Rows from block 6 of the image encoder of a small image captioner, named by matrix and row number. Rows with one number belong to one neuron. Each number is 128 + 24 x the weight over its row's rms, rounded and kept within 0 to 255. All counts start at 0. Numbers have three digits each.
After each neuron's rows are labels from the 100 images, of 14976, where the neuron reaches its highest value: "strongest on" is what is common among them. Only what is clearly more common there than usual is listed. The data: made-up ball-and-stick molecule models.
# fc1: MLP up (encoder.blocks.6.mlp.fc1.weight, 384x192), inputs 96-191
# fc2: MLP down (encoder.blocks.6.mlp.fc2.weight, 192x384, transposed), outputs 96-191

fc1.193:123131134125117126121150151120128120107148142120135125110121073110141104128143142131175142097165131119117128138126184146127114122110148132135170156129167128084183092122147095180098115143140107125106104111121111135145129125151113134140111118105119201161107104111121094080145107115154120097
fc2.193:139135098118110143148157104174146077184129148137127168118157152092145141104136100176096110123141132090119129130114122119123099125096116087176096155149144163119106092102128058138163138126115143112127160123113119149125134138113118155109145108138134108133156088113147069150120175130122110139
strongest on: dark backdrop; small balls on sticks

fc1.140:141110113126180142114126100096081141102111105117082137168112144152092109103142130172128102145121141134109160108099096145134099124156091154158114142122083172149164141136107136156129101144155109124136136160119126116134157146128092063135123106122135136123154126159138109129109111148141079088
fc2.140:117111169134137132150152130143138115144125157131137127103128123140091141122075122144109135134126078126158133126128116138121152113186118169106134113103119117102124124119130129157123133121103128146123112089085086150148114097103161188117099107150168068141160188079146127145103108146109162152
strongest on: balls: three

fc1.335:146103133149116138101122126120142101111120127106168137131144133114117092157121129133114111096156068118146106133108133118132125161098122113131136148063114098099142125141131165113121124108136151152073146145118158110107128134119118096106131133112219154091107113111129152110112147164147132128
fc2.335:148154141115151174105183156151124189122115125133144164121079074110093123129139128108118085109167160115171124127134131120090137143136137134132111159154139165147151094169132109116098126112152094149129121141137155106118129102139111094116148138067097095145124129149101127177114144169134113132
strongest on: balls: three

fc1.321:122138137105149067134140137161102118151131128160080153127129131108118114110120117142122130115138101151090089066097096112109150107101139103141132137152108177105139159123115090096111071131164127151109124143130112135160141093106148129103126112111141108178120115146130148115172087108166126155
fc2.321:119103142172139192136113090171134123104128147089121119175095117141140168134133120125146153129103128174088139131127163062128139124165111118118167156130166133097142146127133131141147126157081090114114115098116102083119117113131111163147125090124114103143129128101134079084104128084112127140
strongest on: balls: twelve; balls: eleven

fc1.380:135155124111107152150116124112123101136202095142113117112122111147161141193158090110085110118128093154127131120156140118094126158123116085078152152118113143124126115157146113145115068117145125153153105114118126121086147077122110123131094159158121144149183126096129132118175106134107126083
fc2.380:145130153153138134153144161127158142090108131132100108109102112084131151105104139141097180105151148114153115138128129143123123139108132132109142140107153099132117137108101185101145147149105171108128153104074143142125133077091201136125153123134140127119133142087147118124071122143163121144
strongest on: yellow ball; balls: twelve; balls: eleven

fc1.189:157120157148110124150120128108147137125139141127164119138142124160150119131148153131152137104182148129136129157112138094155182137104138122134117094113121129123119162136152115157113116170129122147129116110114151137105092100157120116108112112126114072113109127129130163105137109135112094138
fc2.189:082107150161128134091134143107094095124114092152113110120125129117099100106113164153076135162107143097135149115145107136090096142148151143145134123149132133147150097103117151077152118144127118093116160129143149084118157158132105126142159178130169141119140131136112141145165138159117155143
strongest on: balls: twelve

fc1.188:132114151116128139119133124109143128136126106088152109133075143087117120141122112146127127097084148136101114148151126130135149117112112138088143158112146091109172127142145136137142128169114129124107154091094172175100101144188091133104140145131117149143140106110178078137103116096123143174
fc2.188:080123107104152079121137121140134146105110131089120129140132124137153190120161096138110089163151147172112086102136129127156115158145127124118158139130130119111144115132159148160164149130112134138142159106139079118091098175151159150153115105131125146090141134149121142104161098151155110124
strongest on: dark backdrop

fc1.5:138127142086101131151113127148125115140160135120140143150150105139068106138151127125136138117121140106119129114095113118162116140135190110089124114144154134139142128107099112102121094112147119138115151149108160160170169181105132096129133138142102112131095130127098159127172127155143163163
fc2.5:132106135179152128080138143116112119113096097118124123130117145118172140170097144127062137139166124142110148124161137150099145151114085093180117125114104117107079134146144159163147182141120126095159115100096134116117098093153133120165124089114147119147159095113162114083134115087098119143
strongest on: balls: twelve

fc1.62:135124150155128132111154096117147155110115118142129135146138178108123160116127120131140110112144101131160112130114154139141161107178120111120145165102148109151122129108131118104131133108125092092096131164081122098124138111101110099114098170113069109122132135165114127130112152124133152145
fc2.62:122132080132127105127148129112135130123138147115171117137110114132144098096119103076147120117131102100142087125134126151176130090118145112094093171151113151082144159164142088176165113195115115132150140145145125120143135117125156108124177119116148110151151118148178117106144107131135135136
strongest on: space-filling; balls: five

fc1.308:137117190083118095159156154130130112107123125127161108132149160127090103155123116126119134148102095136125100165121180115132138169095157122117138151131132143133096143127130138177127130110151168113144115117147129093119141142141107088095124149089143180139125125070119103115159161119125171138
fc2.308:130139148144107128125119103095109090136145121128145109075123122146112126126115095165140108101114127085121122146120074112167072059147129140139098145110123140107163107123121141152118151112127122127119090127137146145145119118146136133108135125119144071127118125131153137129147107146138144106
strongest on: yellow ball

fc1.152:111100145132139079128083136125173089160137142101108106115096112130109176166159108146151172125129115116130108158125170119137112126104131127091133129133138158133111154113112132100179164122113086139135109104139164122090151134079112075071161170129108171158156143108100103134134122137130107141
fc2.152:120075130160110139133125148111108126166150162126148161143132157164120118058109109167133100131145150138164144131126150115123122127065129185128148117144101121140114112094131114147137125145100108130098114141116133087128141105150134145122161099165152137092066159171115118079134118167140125139
strongest on: balls: three

fc1.36:095123129155154143070134127124098163116153154117155128135115136107100149125126162144133150107130097105102112138100144146088090158166092113110148122134197140082124125096085149112125148146110129131141131136166105129084129124117150106131129110111115109164169118119167128129107123126147188137
fc2.36:108150096153142119111116164117114149120100085130117151121150121146116138152099094095143117144125168131172167131138104148135130140149084142152116138072113109114104129096135156162114109131125106108164084153111131127129123130154178126151135140163087087086105154171128109102094086121106134108
strongest on: dark backdrop; small balls on sticks; balls: twelve

fc1.351:101124147135143110085126172108126145163123144130148137083145103105116153161160113132088128101138094131138156115126108091121157131134151141137061121143178120125106152189118119114126145146130092128137128144149088121151124138107152116083143110090105138185156114136113162130116140158084224159
fc2.351:132140111150118129132123115111073110106144089066106123108123091157134110161151135099144144136151106129098132141095080096112104157139115132117106137143110086136135119104141170116145158094128130140146151128164117142155141119112125140114132199093139139127123143128138165096114103139126117089
strongest on: space-filling

fc1.102:123134171159155139127171169123110090104120139128146121097107134130101101086128095117091115093147116125140125087091125095111121131103115126116139134139118149112158110107136088119106151122161110153133086139141132144072151168112099126136143145107150114146105124084118127111129143127116124166
fc2.102:117142128158129129103105156156120148145132111122102137140131114117118079122107135160175116158134129147122151164167168147142087157122112151112131120139158144110141158112160101118148134134098111088134111149110146131129141096130158108106123142091120112164150093137130109158150095093126147088
strongest on: balls: twelve

fc1.260:096127100112154160134125134126133143098142163180161129078139115131133126189172115115118152169130125133141075113132158137137133134130113127118154133174101149133171120124114119133116140130081129121161105142115155145122142114149150143134102074164102122161127090108091144103143137099130105144
fc2.260:124103099142137138116181168103133112174161141156129070110089085106152116163117122137155149163158113157142140141096127093102095130152116114122157113152092081153134113107166101115158130127121107128118114096132141097131103143168115102116112159133124100114152132134093146134109115117113152144
strongest on: green ball; space-filling

fc1.287:122107155120145124152167156148135116149090109136146157127137127126126152157086126108086127161148104177076109099092119108100115146115167162125138115124155161111122119147103174160139173134138105110112154146118086151131120120143147121179128127160111136131165173103144125125125138096141125085
fc2.287:112133137114109086139129122176164167132107135123100094127135110112109104160135128120154135128135145143172127145124120187085121123103117143091134120134116091092153136136135150137104156117106163140157124124125152127163135143100118118137068154118127116101125136138127184113168099140138145175
strongest on: dark backdrop

fc1.45:134140106102103150148112117124157105164118124082108166158114117176177144090132127110080083125126147174150135144126118090144129115123123131113112116143131150086165110196135180122095105110114124104114162132098120124126101115147108117097127082134105084140139107169147144110122187137110101119
fc2.45:154148172143157083168132142118107070120168105091093110093134135114142157097144146141158117091158135107107130111131113148138098121157139156138103117105143128124151136135112123123141140113134124107187081088105156122174130124135098089090156164094140145094107112166116117127145145122131175137
strongest on: blue ball

fc1.294:071155119121127120134139139129158128142125128103122117165119169121099122123135151160118131080116114090153119125174127157124121137120131157105099098129126148129124165094083102091129110137125186117130092127119135115090109116158110147144134127126155170132124132141117066168132125098150161130
fc2.294:178099110132101149126138150105080113103114095166141136072143117131131136149149145159170165134091116156112144131104114177130101168140130105143105140126133110110137129120174152122137137135110139100125127148094127149150127165144161072100122132096121143097123142114155078132111092077138130194
strongest on: space-filling

fc1.24:134106112118133098088121156106129092145131124075135108144150078111141111103102130083121145138151138145135169179126122110167152114096183110124133114144177111133122145151140141137103124172145094108170089122129146157126189155125097120143178090141129128109110091147134110099144171114163112147
fc2.24:159125089162133156156142138120121171136137092146103108125126144111192121116104143120146118139151152136173090126132129130135076129111122110126118154104089139133127131146144116087115103138159148142118123088149107138133153139178097132120109146162147143104106110108110142141119121130153147121
strongest on: red ball; space-filling

fc1.254:171126135148075123153158123101127182113132133126095146096097099122122139148120119133126092120115090162084118152138095125138118133121146167178129118120159167162150097143125139133111132140080105156107105118127141129109122143139176143130136119101161091155083103104118107114139134154176111169
fc2.254:130112137118116154139153130159106102126160179127106160122181129131128098146115130134121057078153106148088104168117185107159088102087141157126145108114152145149131113097092120102143111115170134151111148124119167105141112125129136123157126138126133105150143174114108110145102154135090162152
strongest on: space-filling

fc1.296:129108157135150117130135163094104097141129118116125118171107109135163132099108100154167142167085177126103132120117088150134080131115149156123097114153142136136118099168150116131169134139104119104126075159164168141127164136117095066096151106115079106138120123114127137165108120106111165094
fc2.296:165133206134111150149183156120147131086117124162106119093140123149128084170173133131155115163127123100136084157081142089164157138149083120112114112141147197115141142136120122068127136120108126109140107155146115160108110154121109132129127148112136129117115149127084133122136167119126119140
strongest on: yellow ball; space-filling

fc1.123:091139106166113191125135128148157127092144122106099140163154127140129087123131118153102148166135088107142138102103094120108141118157113142091177109183095121148104109126152109128162164111067145116146120145158117079112148135125117116111148167152073167115139091116128135149106164151139146119
fc2.123:102107133144106105138121148139101126135117139145154137100101135109174114153104093152132139112132135148152102155128174108156117063107131110112126181104137168145136111123123104162087096099127147109124107144115102135102097098110092146102131107123075108156132139145143147102197078143136141129
strongest on: space-filling; balls: eleven

fc1.200:132134146152110130189103112139108080142112107113152115129146147106161172153106172119095124130105123086132113141137141138121133132126167154135134168159158140133115153082150093120116116078102133112120123088153146151152110120140202138129118119147106129126145130141150106137113112174100167148
fc2.200:155146138096114128166168145147152153135104119098113132090122100136125135113137147122114115151086121160154106163158154123138132120115122082129179092132102133092102133100113128153105104123138103148156140119147108116122142119127103125137121134104099132165129139103111144157159156156072089098
strongest on: dark backdrop; space-filling

fc1.157:126135156143109097118118111082112133137162134130112133135125111127068138170134112167130081113159108156168170124171158132137139137149118168072126169113103121143103159138109167097104091136133176109144142128127139108124112166129104158134141085050144178144125131122126128097129119108135138113
fc2.157:155128119140146154117151114139118170118083102172156126155153121097116168119113126114099136160136124152103119196116156151121131145084154124121098088129114154091111114130115127131109144117113124155082100096160147093120130142141122135145105175168128151132150106120164111120146123120118190171
strongest on: balls: three; balls: four

fc1.339:056169134153135089174114146112125157120106181160144117126110139112142131115109156157119154123115109124157104137132135147162107145073131139133155135130087160150136135159105136096087114100121142123110149130134087110122123121126128147145060135097111137111122152137136135092135117115127117158
fc2.339:108128128127159179105099143106164127144100126130087104140101142136151130115128147159117107090143118123123148125128138103064104097184094116153140184141121163115098095125143091132097096107161137134147092096139105140096142117136150116169107136127123136158177076134132093146113138136103141098
strongest on: blue ball; space-filling; balls: five

fc1.51:092166084145125117175119122113146139130169122130135158166111154150159140126099123143136135123121092172132108135114117136150126099095184108104111132112133119132085136117158127149097161098114101142116155090153077138152185121133080113151108087089149139154135120125161108109143137134126117103
fc2.51:139130139125108147148160120115126098149109101152173079119165130095173153103150137175103119109105112135099159158127106101124132148142077168100155142148123161124141121120156148115148079086105136122163176116136098148111144116126124094112158120143131150131152161077129148089115175136140132111
strongest on: space-filling

fc1.318:170132159096133114133088144155085141140107128104154171102127081160110106113121144121126117142072146116139105139137147078171144122142157154167171129164106097129088121121134150133160133162134106136103130157144167100122161082138066141094164127153122161144135093137138118084143134123135107122
fc2.318:096147122194154162144109129147157113108150173133100104161170173090163111153114102123124125108088144106107142098099100119113107127117131175127089139080149103097144084142142105143128157099121152078146137098129129142149144108127136159112135117124154125113104089086136101135119122158086128118
strongest on: space-filling

fc1.9:126151133117133093108126120147123132167115171113151135135101174156080124116154140098122076148152152115134121170124104111148141162154110125120154117105125174097098145135105102117111125133140099114110126121110134103130151148174161168091121135119143137119128168111130117117144102109082071158
fc2.9:111132146132134160092125162103148115100125104145104159147158118137116134150175159142118084121155101105088140122123106158085143095116100113166094154108166155137130129124098137127130109131129166093132153130117081137093156147157173148116134161101129144156081157139093084138132108135117120091
strongest on: green ball; dark backdrop; space-filling